From a checkpoint of a small image VAE.
Model: 6.26M parameters, encoder arch resnet_bottleneck, encoder norm batchnorm, encoder depths [3, 3, 3], encoder widths [192, 336, 576], decoder norm groupnorm.
Training: nadamw at rate 0.0035, 9500 steps, batches of 128.
Data: trained on made-up ball-and-stick molecule models, 6.2 epochs.
Rows from block 7 of the encoder, named by matrix and row number. Each number is 500 + 40 x the weight over its row's rms, rounded and kept within 0 to 999. All counts start at 0. Numbers have three digits each. After the name is the row's rms in percent of the matrix's.
# convs1: 3x3 conv (encoder.blocks.7.convs.1.weight, 144x144x3x3), inputs 64-79, a 3x3 kernel for each
convs1.23 108:471458471456485442461445469458443459416466464516521490460462483447418470466473460511448494476421505465454511516516484514508483501508481482471476465502455477469478520490497522544508506478497493465494473479454488466459504514505499450496495498497481474487471499468489487488484420459445446471498474465478482503453467483471519501481467478469486456468446484474468469467487450466454477496489503486491490495493493485479484480493465477468489
convs1.24 117:479484477486499486483485481495526477519594540513575539504515528539557593541581589486484497516407468522455398473471442476448469470477449499506500504518506500503501386456457480547551466535527497488489503517493484496488516509522507503478513490485519523521516533520512514514545550550537530549549539542484524509505516494508483509465474454480496476467478460478487479484495487474481474524519520515538516515513513488494483491502490481485477
convs1.25 100:469461461475440458486457483497508499529568535505574524480476495500517518522517532511504497550449450544421427470469465476480452480454463478468471474461469482454484463525511536560577513541551448441439442459443432434441484465473510497466515447474479477474482481476478468476526539526551496541542533514525545556487539567490499566457451441468430448474461462471465465481441466480466476478476473474485472477466474470459459472435459478456471
convs1.26 083:442451436454447451447453451449462455475533484454500471469465478485496499493492497518520520543452471542443466478476476483473463481459474440442435442442444441442446388462460483526524467522525472469468472483474460464469467471469490497453487443450452459452454452455447451444491513502509479521508505488537504538495527534514510555423440408440429435432446434444458441453443454439454447465471466468468471464467465438446427442427440434442435
convs1.27 096:458456456462459454454453454496519502495540536487571511520536564492510534527567578498449471484461449494498405469469462472471471460474466453452446458455449452450446462464465467457477457455468456455468451447447465458466457437441452414423459424419452451443456455443451446438522430485460500484496463465499610553532446466514519549464463463471463464459459459455453450460456450451451448466463460466465456468458455455453448461456450453453449
convs1.28 077:446455439454465457449461451413436425429508467420514462477482508479482497491518523545488520545416498541447463469463451467471439449444448452456448454459454450456450378452446461514526453499518499490504488504481474492489463475473491490461472452444461466461466472468454465457468419448464450496503470470568608608537488517528557575460470432475486459460473448442451434453454453437452441481486482482488485475482476454462441463463459446460442
convs1.29 124:468488471487562489490508472514494505493493506516502512477481471485489482480485474489521515490491488492492514590628621608537629578623601465485468483549482483494459454504470433514480467509484526550530567622552556584552478487494481562484486501471459504457488576481476511460491507519488488495487486514457478425466475525472480447472485474491585494502512481483506495500565515506523496474512465511575481488531475479495487498573504500514483
convs1.30 100:488493488489490499483490499439427480518466462448468483440478485499487477449471489449416449409455483428486450496488517495514499479466523480502497508494512487504502575498502516463506501509484550566553569586577559564577490496538509512551499574479506543527547521540502534516454398469440493478491479496618543548551403431587462492489495486489480496475490495486484485491478495484485500518548534545536534514530521479498490497483505482496505
convs1.31 100:499513492521573530511528496478480469487491485471481471482482477481475482478477477467492482480500482469494483568593573584606607579593585503524489531584535514534495501541506519568554514545521544559560562592579564578577492535492537656531492546492509534494536608541513546506457496470492518490456497466511510495525520546516517514491508484517581524504524488500516492522578531511531497501524494527579532505540506495516485524592530504531490
convs1.32 118:464462455471519461458467448473485464489560496475496479507498508529504517527525518590553561540433494527468522466457457451436447452441444463462461478522468462476451428473432454445431403420384473496486541520551499590503497497533484412396498427470473478488496499502483486493525532533511496508506503502508518458493480523471473476467450459466538456466457460474479474480495479471464468456484490504474511493511511478468476477515470470465467
convs1.33 108:490515492502588526488525495499455482492485482504484496476485476482493486476483473468500474494483473476483481542588556569533598540577552485513480496578518476506476474515480493528498467489477520564554548645584554598581477517487474586488465500481467516483478615516458511475480485478490487473490480491467453437492467502477518457495511500499605534493528505504528511519587548504539517475524497488599516468525492497519501509590538491527501
convs1.34 092:519533507539568546529542522481486487485481487480482484481480480482479481485481482482482484487481476486480482565578562575605595583596580536558514557587560538560529513528508517537549523538510558566561568591580577585585494541474534591534507546500530572511564618565528574532499508497504503507491498504497506509496491511512517496512531499537572542523541516515528505534561542525539519516548502543590542518557519522542506544574548529550523
convs1.35 133:459474483480468540505561547546580547590531520555572520504497495496502490491499486481457454472479490484492461484480506485501510471503525469490478493496536488551517524511544470420516549533581529523516527524494515502497494482486499537514485548491485491472497521514467528482556540512552550521514518451528520571535460500569467542440464488473468533508556562455470485478460535504551554511506493509544502480519488442466473472480529491548540
convs1.36 089:507541527515641560500529493492511479493490521491499496506503499507502504508504503521510521519508502534518532488526509495559565508507504513541514516627552496516477444525513469554552463518495505505515500536513524520532466503483484560512465529474504541503504594546485517476483487483511491499496509512476546444528524515465526453502536518509640554496531489504536519510652558500524487495529497507538530490528485506535513511657553495522479
convs1.37 116:474481467484488480478481476489502480508552517498562518493490510510534542532547554519503526544441468549429427461458455459468459461458455495503493500509500492496497376471460478538565459535542478475473483492474465475471520517523531521495532490510510518512512522514501507508532534529536503540541531523509549534499517509488484528455466438474480465458472449477487472486488485471482471515518512513530513505508508483490474491491486474481471
convs1.38 086:479499486501582500505519513524501503524512510528512513484496484491502494484494482499522494502501480486482481522552510532551522516547508473495475486570487490504492462506466491544462499497510537589566577679598565607584491506499504637504489518500462515483491640496488525505517511498511500495500489484479501484524468533522502498484500498511615520518531534493512500517593522517536528459516489487627492475525498488506495508600516511531520
convs1.39 102:485555485546566580500564508503496499510515479523524509513509505512504500514503502496490500490502501497517489489521502510535543505541518496572490556600586502578502483496525478467537518515570550554566553573570577569589424556411535621567445549440475550467552621539480563478504520508506532528503515498482430556442403452545487596467538463537569558486554492483539487538550567497561509484536478541585525496549494482545474543576559491559491
convs1.40 092:440457429457467455440456440467481467483523494477522493482478493494505509508511513515512518547456473540433464477478474484478465476465471456468452464469465450461452349455450465536539447530534468466464473486468456464462487482485515527478509467476468477468474475475459469461510521514523479536529519516538524546497522519504511542417444400446462441419450418441463437458465459432457435480485478482485482474477475449466436463465459436454433
convs1.41 080:435452429448458447436449440447462454466519473450494470474470486488494497499499504522520522549461488541451487479477473483476461478465474443448442441442447437441441371445447466520526452520519478476478479492479463469470469468470498501466489452458454460455457456458446454448488500495507467519515502496541520546487522519500506537426454413445457441426457432448460442453452456434452440469475468470474475465469465441452431449446449428445432
convs1.42 098:480509494502592521496525508504470488493487486505488497478488480483497490477485478470494474485480468475479477550594564574554591552589559478505484495577513485508492452521480480545489468498493532573564560654595563598589479509498493602508478521506457505481475609513462511488487488480492490475491484487450467433488476506461499452487507505506612535505531523494523512519601544510542527469515498486589516472522502492515507510598537502532517
convs1.43 139:480480472499501491482456472479476458513555478462507453477473462453454467435455457409435459451473482453507402525527522508478536513532536482482489492490499485467477443494435470488491480453499547560561571614569565572586501563530521595554450471471465481463493550473456478470495493482490538465466508408410440401490514460455529507478478469503515493469453467487488476507504498489487484482515495517576498477504506487484482501505503483480475
convs1.44 121:467473468465494471463468473483446504485480473496492481434446444441420454433458436481461474447452502462510514525520516503491509512516514470477468466501471463470470471480474474518488489479505479473476483484472480474463495506496485462474475497482467473472465487473460467471492457480464513473489469464485468494502474471470473464468470469466484469461459473476487476479496483473477484474480480473481484460471470475486477476495481468475480
convs1.45 109:481477479477542476470456481502514481505533516512543502524504504509493498510500494525554501572467469578514525493497488492503494500486511479483478474534478464448474478465504466508477491518490507558505501510501470479469489432418481459437405478478470483490450505477452426450544526494560458529553567546507514513501512496450493489469467466465547464460447469481470485472528477471466483462488480430469462433419426482468479466535470462446476
convs1.46 102:461463452473475455462459457475502473492552509476538504531523521536528526532536522540554548556482501537512519515507520503508521512506529455458450467484453454451447482480503471467510504507505517523495543539502510518495434422489429487452452444439447455452459479447446448443541557580535532571547548570510515497500466563499511516455455443470476451464453453464467465468476472463466466462462462475483449468459452458457454465480459458454453
convs1.47 094:487509536493630549487489497512533498511510538502508498514513510516513513515514512544534544549535522556545556485506517485560559506500509497519531497627552488478489449475503494575556447494477520510519499526502522506528479504482465583509463506489503535524493616558489486487496505490531529526519534529513552469541550497454535437485512530489640547487498496481503525485638544487482490505539514504570549497511498488509526484633540486481491
convs1.48 085:538551508559508535533546506510540537527512532529537548483491490489494494486492501497472488482495483491487471485465481472507464475468482546567525570533569548573528539560523544492505524533506458453449468486443447448440570507510560605521542533528540555530552546559520548527506489526501519525511511518525529523527492522544524559530543495551504517524536492535544501556507527529541503526533516537562533509531523546551510555519535539549514
convs1.49 098:467498479523579526500529504527506497495524509515521525497498484505501499498501486520556536526502502503497506508560528548563574535576535455482464510572511487511481461529497458515524504522514527550536588636585570611570414485504469617513460483456446485467518621518479540494514528543506526515509497528500528495494468560541482488469492478524594530511533516478511497526591542509536519451483468525604511486550496469494484523587530500530506
convs1.50 096:461463470455472449456456476444415466428459449490506483447457471447431452463478466512440486484423510488458483505508472503502471495495467465462454447483441452448457455487483518528525474472528471443470452470430469460446493514484513442474508478483449450457445461439452456458458384433446449463490448456530546566480493513505538563467462469459463451451443476475481472477477466465474483468465470466447456466461461476481473472474461462472479
convs1.51 089:434453426448456443435458436453467455446512470459525486500499521496501510531545546549510526579438503561417465481476468484485458474477475439450439446451447438450439343444442466522534433510526484486487486513484466485478482486487521520484502464469460470466465468470452465458498470481500453520525485495546586612497503513496528571425451399454471437432466423434453430450451446429456430485491485489494490481489483450464440461460454437462435
convs1.52 143:493488480473508465484469485537545516564729590534636553509490510523501504522518519516493467481323418475426421479456464446441458454443468502495495481518478495476496454477472474487487490496487522537509532535531512540514517530526510536500512502508513510515502518505519501518598613595618585615601618582522541522524517537548532535498488483477530470491467488493487487471503473483465486519526526524498537534530536502488492477515475489469491
convs1.53 104:482480476510552483504507492478521496500498541461469503494501502498492497495502510501511511509499519487491459488438453481527470501505497472474465490566485491503491466459516452534530503484527488510508508535507498521509510506482522798507493528493476504491495658513482513509462497492483507525457483456510527573465485518481462548497499485535571496519522500484469464499551468493496482489520505510685531495524526482479460510591469499510484
convs1.54 107:469537484510578557474552520514509534538519506529517523504503500507497498507500501523505522509504523507518503491500499506540510495504505488549485525614551483555503491462513488478526513482543566559560568574550561546548471493453484712512458493460496537482532665532486533485512496505514521516515513486518491528490431461532473531452520471502573535461535510454521477501574560457552529513530494532644516497512482456534466503607547455551508
convs1.55 090:476491475492581516488522492477451471476467483473467474459456459459455462463457463470491478485465470477472474504537529542574575518539541465479454487562503474501477516570510539562554485542532530535533538577547551555550496525542524629545512558529476498466504582520482519486446464467448460454458470466552563471604565560544538497487500482498594524496531500464487468485582516476515485495518498523571537508541513466485466488583514480514485
convs1.56 098:483479482468422495497519479420398425484439467442442462422432494441430453431484480537484515494509483521475510460453471432429451442436487483478491463437496506513504490524479565567558479457505477456486463472454449467458538509541518452505598546591517520517512497531505517514532441528460437456571453527539562461571597527462612523485486483469426497488507475495493494484427514505527497520523520510487538504519510494489491471414506506532495
convs1.57 090:495511445572530486537553483477500500497531524474494498494498509499501508491496509517514539502502509501519493494480509496502492492487507505524477585559517534576500481548504436478494494497505491513524484502507474480495506464453611635494543590499493497481573582498502558488486497542484495540465506502522575582469469588457454529477490409588541467549556463494503441571538483543556482501509499572605507513567512496496430604562484553575480
convs1.58 127:497505459520509507519551497443435479501550495441476491502498542526510499414482513515499503494452542503583390510493480506486504519498504499510480507514511502523493467522492409473485488490542541546565524528525482484521505486478502568500453497475489486492482543483456479479498500515472554533467510452552549579508406466567474579496494445530512490526549488495500449516493494520551489499490502488548487455471490497502459520510499514540491
convs1.59 077:452466442465459464459467460418428424464511460425451439440444450472490492462463468504521522511453467521462487480486487483470472481454482438444432443439447439444447419465456482516499484517516487479482484491486477478482467483486474488450484449460454457453454449455443447447472507500489476504493500487547466491507534511537512515427448404441435444422446429440459440458442456437453441463467467463458466460463463445456427454438451435447435
convs1.60 100:496526496514587521487517483514515527537532523529535529513513512517510509516512514534520535522522534528532534495483505492533514506504515500541495528637525488524482485473496489506558512520512548536551529556533558540569469518465499720529459483456482531476525709503475525464512523504519542541515539513531483531500447489536500529478527481514620519472522468493511495507577513484510485500535496527674506503526492481533483518639511471521470
convs1.61 114:521516536518470511519506546527550536563527573505564537512531544525501510491511553534480471517532490520504389455431460433455435451415458510502511494484503517489529453502482527500471452423493485442475476469437416454474522471455488523473508471482508489493495513485498479512533490509513554537533507482523585478535504467442494501523521542521463508521511548517511530519471508509508532493477472476504482484475484526520537514475517523519545
convs1.62 079:443459457456516480456475460484500482520529517477514502502509502520521515495512504518514514515495478533520459515538536534535567542553551425445439442510465444454441466462462458483490458472446530567534577638570546589546425445470439563459443451448414453440437558466424464440511530521517539522523524507519552516517476523521513499441453455450538487460476468462476478471522502476492484432471453465580467441482451441458463455537492460479469
convs1.63 078:508517492535585548526535514469470474473461476477471479467470468470473475466473467475479474480475472474476478561584555584615598571591567510527483544595551521536505513517490506533530507529501552575571579623605575601590501527485530595526500528506524552505558621569526559527478487474482465475474474485493512484493502500491518455507515494536587550527538519507517491533577549523532513502530498535590544506542514508519491536580543522535511
convs1.64 078:545528499561493520555543502517559544516508528519526554478487486478489493476490497484459478472496465483479467508487505506509491510493506553547521579507557576571524557566503549479456534500473481501483510516491494497478607509545586561517605571576548553530564529555544556532520499541491506520506497526505524506520489527526509548532515487550490500543526491552528501564496520560540510532537527549535535530545536557528508563501525566546517
convs1.65 088:439445433448437444458450463460473465500546502469514484465464476489503506494489501516519518537458464537442458477478480483474468485455474442439437440437441446436452433478470500524520488524519462459460461474467448453463476481484492503466497457466460457456460451457454451454503528518523488531520516501536506526500528542512511547427437413439422435437450447445448436451430446448447451462466462460460461461462462448445430448423442448440445
convs1.66 094:472467471470430465483459494486493489525552522494549510468469487491505508505501522520501508546460456553440440496496506491487483503468493474460474461436457473441488468527493546552551500531534428419417419433419403410412473460483498504465506445471467461459470460459460452463516526528537499534535527518514531515494529540478497531459454447460413452466458468479473478477430472480468486460453455454460451453442454472462468461411460470453478
convs1.67 089:454452432474464465463497466427486519484591531418502488475493492485471506463526511498430485455484546524570478505461470507433473513496511475475465489472478495501487404462468410525505416440507550530560541462533561536559483507515503491508508497499478484485486487488478486488432445471464604518478498471485555533499518409464492424472463436496473470470500470461462438486466474473500481491494495495493495486490494470468443499462473483506482
convs1.68 086:491535518519625566506557516500515489500501505502511496510509507509505508511508507512508522508509518526520524493545516521570578526556529504553508532617566515572512425487469465514539444496508523533536535562550556561566428523436525584559475575482485539476531604544497564495509516495521502527512523517431474464444456494440514496486531512518635567503561518488532516520623573503561519482526480526563528500553502493538507526620562507566510
convs1.69 081:530547508565565581523523499507517526510514502520534541493497491490487490495498501501489499501489501498510484488505489507531501504516497525574504581600617525547499484453515464441512511483548555559557563572564561567570512547468557620566495493470527567509577633579520541506490502498489500517494509496466423551433388440519460564522537492563572564508512479528535505557556570511512487521551508560620544521530515530558502578593583516532486
convs1.70 075:447460436462467459450459449465475462487527492470512486474470483491503504501497502511520521545464469538436469474478472480475461474454465457463450461464459450456451369457452465529533449531532464461461467481467449458462473472473498507466493458465467474466471471469457463457504529515524475535526518505541510532490527528505505544418438397441451436418439422456467447464465461443459445472478471474477474465469466447453422453451446433443422
convs1.71 086:436450431449456450436450436451463448460520477463515477480477489492500505507517509519516516550450473539428465479479476482477461472464470443449440450448449438444439361449447460518520442509519478476474481502479466475472479480480509514470495450460458462457461460462449458451490499489509469517518507494538521555492519519503511550425444405449455439429449423440456439453454453427449435475479474478481479470474471438449426451443443429445420
convs1.72 103:538549507551518544513523500477504528517509509512524524483492491485487487480485496495468485477464493478481463482468474468509463464463485534552522547549558524544529514504517485462519520524508465459460467483456453459452527497471523617505472479482519531513532560529497524518471469497481509508491507493534496566490406458574480538536543495546516524498507481532540499540504522499506484506510498517571508491510511530539500536530522503511496
convs1.73 109:474479443458519436436453437468498465499573502489535487510500511519497512517516513547525533517402464518475511455442433425437425435431445467473444450515438434450436450471447458490437443460428515556504553526550485532487469438476459522441430449460473483459460513462448460454495490505495493504510511505519515480518490506507519515481480444459524432439449437470472448451504439438450445475490464472505482456481469477472450452516437438449444
convs1.74 116:495489490486609503493495488523485510537532501528525527504502501500497500504501501476519490508511513491513484483511505502522520490513497501499491495595504498498484467490465489525479458458491533544540547627555564570576451540463506662550472539477483503471508676493491526481498511475507509511502516491466475463510488490487523514496492493495631512496500496495495491502609517492509494490520491512659497498530495494497489499608514495508489
convs1.75 115:491485503487534520493483508478420439518451465492503498496498499498507491475485497500534488490505469476512416480471505466509499453478507485482497473538506479478503479460494439484491501471519505516504517562518493515503522491504511730518502497492479475492475598486481482499477470451481486469497509437582538532524460468597492597499499517504549537502498521487481497480512507478475494493493501494632505497497506490489503482546510483483504
convs1.76 085:478491485518643530507551491496512474485485530483485481513514511518516514513512511544543555544521525543538555487495507529587542513524505480490470541660527507548481443494469460544523478526504513499508491511491516500516466506494518570524512565495491504476530590527507535483490515511519504518499515518505527438499494521474499455478489480512649528509554492474485480513655528504543485497514492532535525517540496476484473522659521505544481
convs1.77 101:484565476551578564480552477506482512515515497515528517500501500503501499506498502510508524496508511522524524482522513513546568499524523485566471556586552475545471481518523479504563487530491515521536516551551547551582417530415513638524421516418466534445543615516456536458487509498492519509506526507521447521471432504524482513480551470545583545477541466477551481545569557475542470477524460530588509475538485473560466552588546469540466
convs1.78 147:512507506510538514509513505533548504546663571527582555520504500537512521530538496591551502589361426553443450561544524560518526541518509521514517517547518519517513490516496526455509500528508509527517515576588521574528452517470494496434465479473497487512494512504508504508563609591604581571574588576518496519511480507528445536503489498497543495502502502524520516535522504521510507469472497473500510493510513518509514516538500513506508
convs1.79 102:482484492510588521500509502516482496495487487509494491485488483493502498488494481522537514518501500515513512517534513537518548516533498486486482520592526503513490463513500499556487498497517519560543580683615551607570473505485513515495495526511472499484512604541487523493515533512518478495514506511500492463506501534519518487474470491498598521497502503495504509528575544518527522470513488529576548483535497483486493516576533504516505
convs1.80 079:444446439444423443450443461441455446478543487447507464457455469474489495483489495509512514546442473543461458494483499479467475497463497445443446437427442444436455420479463504516517482515508464459458459464461451459459467468469493495451481436449449455451450452454444453451488507494516495520506509484524522539502521537510516555441447420446424439447449446446452442450424450446449457469471468467470468464466467457457451453434455454454462
convs1.81 088:482501480510590511495515488507483493500501499514502510486492482489498492484490480471504482485487479483484487526560531539542559532561531482498468502575501489501471446525477493554481479492503547588562587681593571603580492504503524621518491533503473514475503636508478517482481487485490491484488486494456466437492478517468504453489501491515607527505522503492514497523597535509533507475519484507611504477522486492505488514592527501523493
convs1.82 093:528547521552587554538552531490494499495485498491489498489487488487483489490490490497493494496495494498493496566601556590622591580601573542573530573615573548572542547522530529555564551565534504505511499507508508510510538570529567623572541565547519553515548601554522554529506505501503494507493495506509523524522504522537539519524548519552591554534552527535557526560596562544561537494517492512558519499518502535560527562602562542562537
convs1.83 086:505522509510636502487480481489516492498500540488512505522520518527518519524522521548539551539535545555547555495501502484557512497489504511527508518658504484475476464503518461548532499516493508493509479494479510488508505528535518693539486517494514537511512646514483490473509522517527534536511539523469513487498465529513533521496518497506640504481486474498520499498651500481478476510532508517604521504516494503517499503648492478470472
convs1.84 094:448468443468477462454468447473490461476537492486547501493482502497513519520526524494497514534423480523431444451450455452461447450451455470483470480487479466477467362475459479559565448543537470467466475489471460470465500500501531533489509486485485497488493499495477489481527537517535482544527521512529540552501545518534512556433457415463485450437462424451473451467476467444466446491500492495503498485493486463479454476482468452469444
convs1.85 080:441458436457464455445458442458470458468519479463510480480479492492501505508512514526517522558453479546434472481480476488477465482470476442455439450455451443453443367447445463518527444516523474471470477491471460467465478477479510519471496454461454463456462462463450459450498506499514472524519509500534523545492517515500508538408437393438452433412445411449465443460464459443460441475479474478480476468473469443455425455450447434449425
convs1.86 090:449452441455436449459450471472478471504551512484530495468460476487505506497492499506523515540457452538441439479481482484471465486455469452443446448436446452437463444495478519536526496527536458453449453463456447447456489496495503506463502446462452451447457446449450447450513535527532495535525523501522495519494534543513512559435438420443412441440443451460460453462436460459460470453451449451441447456448456451449438449420447446443452
convs1.87 080:544555526573533555551566519506525508517516508504502527493500494491491499490493497507499514493493500503500494509501510512521503515507514550574548586549590562587541499514484474455453502495490507518503530539519516521507606554581578617569583569576539560543568561571532565543535530559512538531519513529510462475480407486549481549524536505556535534531546496549555527571537552552563520525541531553561548522548541548551531571544556551564524
convs1.88 091:442455454453500474430450465455485465487578506444495464525520526530524528511522524555540546553465503560524492464467470470503482460471494435449448441492467428446455438436460455468489434438459486515494513562522468501495468488469505598519476481472413441432434526466408441443487477478480514502493491468513548509522442508489531512440455450456525476425445464449460463463513482442460476432462447456554484425457458444454453453518475434453467
convs1.89 080:524530482538571511542552496495506513523525515514510527475482485476477482471475485484479493478481495479499478530556515537580517530550532523549481553592521541571506503480505426447484524508515528539541536538545532539537516539453580602529550576514525547490560612517539574517463475484487470521481505497485463547452415490533474564526536475549590512544555494526529475536571502542554492505526493537590507520544514535548477563600515552573500
convs1.90 105:473472465479481475473473478474510468530611557491557518467485493522539571508527535515539529545424487561477445463446443440431442466440447492492487494504493485486495390465465485573574495568562488486480488512493469483487492480491508495459508498479508512504507521508498500506553601581573552588560575552480496494494514508502484511461459440470477464457465456475476468478479478466471472506503495501523501497496497481480470481486479468471472
convs1.91 087:537545507564575568544558526479486490478484485492482501476477476475468478480482478485481487493480482491489485531547527564563561562564535542569505580584589549573525537514511527499519537518512542551553547558565551561558538582512569589569543561532551583525579595588553575544490500485495480498489486492514508542486505507506531531527536499554569553535549519532537502559570559541551520522549513548565549532548526529545503562577565540562523
convs1.92 095:498531493524631532496520487497506498502520505498519497523522521525521521525521524540538549531543554542550556497514501519572531514527514508545494552658545508538492471486490472522516475480480519512522505504514520508529459534491537670574467526480500541493553664535498547487513525509516533536507535512480492505484463513512515532485519483514625526486515478490521491517631528489520484504537506552632536510544503491529484531648530492528479
convs1.93 133:486492466508480465463449438429454450469562497427484461509498518520506514497511529543549549556501528563569495494457473465442467489472482481481464482490473465456445487498492486498518515491478460466474467498476464483475541478476497627472456442426466469445471557467438463434451462483453542504468489460491511484497440528521537571511505478517495458477456448493478453492464438451432415485487471492576492467494468494487459492487445454443431
convs1.94 108:499493491503559508516502513473470502508470473482492498494489497491488492495489504510504487500481502488501464463456466473524462479484482487487483490570490501496510501453513456510501524499532477483474489553496468487482498494484504756505486498487470477484485659485487498508458468471464481477465493449555482576474466455553448590510514501523577521527516522489483478495530485499488491476487485491681499487497505495493487499569491506496506
convs1.95 075:513556479562580541499541487503514536515518525508523536492497499496490498501498506522508522509503529523521505470471477478531475470479486519573508572615572517566517480491493467496502496514502480476464483493469469479459530539505560697556510537503523560524563604555512552523489495528494532525507522506538491559483423503558481581502538461540573517482521466507544471549574517480521469513533517541581531513537521510546481547588527492530482
convs1.96 097:476509482514549533469522481513477495499505482552507527479488476485498489479486469479506483504479481491493491502547502549550558500541500457496462507552524447501459519550534533532535535553531536588573565641633555600580423510462478582524407484466458504480508596537441520474487506491497508480504491507538485535553514533604532539470498484507554531465511482481512492524560540477525491463518499499584545445518489466498475515555529457511473
convs1.97 135:526548529543506546521530519478505491517498513498512506491495497494499493489492504506476488487498482489493466470456461453517462456462471510529516517531538514531523498493510487474512504506507438425432431443417420418424509474470493596481479470476499510504501523503492495506479471495487505506489506489524498515504492463527479533537562537554501540532538522515536514530502528508524508478482477480537478473473479522541521525512526516527517
convs1.98 122:509513501518502529514488517477534458496497550465548499499493445456543519447523502367425437465571464448586323527519529496484527520467502520523530517515529538495522480541527484503508536469552490506500486443494553581538512540540495474466489470490522501541515515519513502537554578532526548540468536461467500488620570444684594591487492482498472511473468484512511502512499515514485513500480521500483491489487510514517510515507530518492511
convs1.99 083:446455435459459452455457450457473465488535497463511485471468482491503507500498506517519521544459469540441463480481478486476466482457472456455447456457455453451452385460451479526532468529528465462462465476464453454459475474476497509465495449460459462455461459459449453448502522515520482532519515504531511530494523530507508544427437402440435430430440420455463447463458457450459449466468461466467467463463462439443424444433438434437426
convs1.100 082:559531518533543538560548528467481480470476477493487513465463467455453460472481472469459466476472465482470459577571554579556551587591551560548516547556553567568531583500547490457484576506551552557556555548564553560555559585524553548573544558542546555517543561550549560534466473456475453484468466468518487571497502492515502588561535531541545539567549541565533519539549535567551531517533505522534525521533517559539517543554540562556530
convs1.101 089:443456433457460457451459453465477468502543507481524496468460477490505507496492497512522522545451456544426452466471464473471453463442453457464451461466463456457457393474469483537540480537548467466465470480470457464466482483481501507463505453463466472465470470470460464461514537526535486537536529513539505532495538539515509558427441403447444439427444422451464446461461462448463451469473465469467470467467467446456430455450452435448431
convs1.102 078:449461438459467456448460446469484471476527489470519490491487501498507509517520522520517521558467485549443473481477473488478462484470476460468456465469465454460455357448451466525542442525530455455454458469454439447447484483482516524480502463474467474467472474472458467461506514503520477532525511504533543563491515527494512547426447408448457439427449424454467446462464460442460446474478470475481474466472468444455426453449446430444423
convs1.103 109:480505484512587530493524500489483484495484483485482481475474472476473475475473473467484472478480470471480475517559521549589575530563542482513474518593528489525491459505480491557534465500493551570571572617594574593593465524469516665523472538485487526479525646537493546502480498477493500488475486481493498499497499528498516496477504482511594530493526498471502478507584529486523496485521485520620529490540502476507476514592527488528494
convs1.104 079:439455434459462452439458438448462444464514479455510475469465482487499510496502503515507521544443470535414462473476473477472462471460472443459440455464454440455441359457445465523520444520522486490486493513491474491482466471468495508461486455455458469457467471467449464452497509499506469523517508502552527543507520517519523555436461411465478449438466430431454429455457452427450430472480473478483480466476470444461435460464456431455431
convs1.105 097:502544502525625535497524485490498491503516498493513494519518516519513515522517520537533546526533551537543545500516500521573523515523510511561499549660545512546493472460495479508533475461476528523532510510524521514537467521481524683553471512473506542497545664527505541491512521499516528542504529502471471513470441486498498530488528488515615520487517476493532493520628527492520481507528505537626522512525505495539488527638520496528480
convs1.106 089:477527479536579537508551497496509523514522503479495506505505509505504504507503514543526545524519545531535526484482493489564502493501508488544501548624555514565514491474503468490521498484505504500501484491478479475483470492468519744531504535495488536508539668552504557513509510532505535529501519502555511548494446491504450522464514461527585522500541483465511466528585524497542488494528509529654535504533518469521472533609524504554493
convs1.107 105:497507471520619498508516504512486497493512489508497503488493485495482492494495490500506505477451472479470486480483465477488461475471470489497471504604491499497494467538455504535454486503467559594562617601621574601569476508528507589510473491505496506497520596511509510515498499521482493483474474488477504465510470517488488470504506480530652511520518515495508482515606511507515510508526525542538548527536544499504485520631514511517513
convs1.108 090:463461457466455460473459471478495485510551515486536505475472487493505510505500515513505508540456465541432451489486486493484472493464481470463465465464465471459471417479460498529538474536524429428425432441432417423426474465473498512466498453468463469464469472468460463460510526516532493535525520512518519523489517529488501527442443424451434437455450441467463459468452463466462464457462457459469460455456455462455446458441452460450450
convs1.109 117:465453456455472438461456469475493470487618506479525497508494510516502503528517510570550546541428487534486524449438439437411426447429432482464476468480452476455473477488529510508502526508549533543539536480545520531521542522539515464501546492516515496522502477497516486519527521515525509519532521516526538528515498547499534547463446451451490439462448471469451465453474442466450477513509532512454526528514532470448461453480442459447466
convs1.110 116:495513492508589505496511498450453459473435460449460453495490495493489490500494500510496499500485505498498488474474477474525473478479489490504486494575493492499494491454503474541512506492527495508491507566514491510503521525501518732507503525488480507484495658495488507492428434440433452451441453427519458525461444440506427523506540504529615520504534506483494477493560484476487477487514490504662511495511500492510487500587490488501489
convs1.111 089:438455433455456453438461442424443442424508458429500462493497516491498510518540539548501526560445518554452477490479479487480465480478481438449438445447446433449439337431434459506518429493513497493497493510490484497495479487484511508478498460461450459453456460460444459449480448464481470503507477479550588609518496501507527560435458412463466447435462431434455430453445451434457437479486480483487484475482478443460427457448451430456431
convs1.112 094:499516496522608528509516497510510506532550519514530516514513511514513512514513514525534531518532536524537537493503494507539527505519507505523491537629527514522492471514497482542524480507495519518522518557529538541551456524507499731534457496460493521480532682512500527478507532505519548535501536505496501518497471522510506524491510490515623526500514491487511493514608532497518495497521495524645510503525493491511487526630527502519487
convs1.113 087:469461469473475456475461468401437406394496481408526455522520532487501506521568550480473456536392440510495363456417429449443416452447440477467476471475467476461469404481467468524545454510497477473484463463464461475477454489480507477457456450426476481481478487481473476473492439459481467516484478445487623621504469525534544603466461456481488461473462463472465471473470461472459466483486483483490486479481477484470479483479471481466472
convs1.114 109:525519498513610469505493480524516509504512520526523529494497491498484495498500493485477486456425448474455489511507496488477471502472485527521505514593471510485471489505465495545437479465460563596558592570585560587552539503537513566455542492525536537526516565501522496507490490500486476491496492510450490428475481496443473453537525512523649480520496496529524515509594488513492500548564542543525543542538536534524516515615481515490491
convs1.115 103:461462465462490474464482466510456451419530449557500503486471484470484503544515487553555519533379504489390552484496471509500484484502469477472480479472485478490480438529467538534528477551535533503520512514518543500492559567527570416547566536542516521506511460517515517502544517528513370494566506556460442484435542489450479493461465455463498471460477465471476473484499486472493475522523510511455526520519508476475478484488487474486473
convs1.116 123:436442461449498473459469491478485473483586500463501483500487502511505505516503504563557544518419470527491530463452465455433459478454476458450485460487480481472504417465497501470532488494554518527539522474543513515523562541598529434535579521587498495546498472535519501553517510515496485493514503510493514472525474535490534507438442458450519478459465490450456484457501495478482514506513569515451570533528566452449478453496486469472500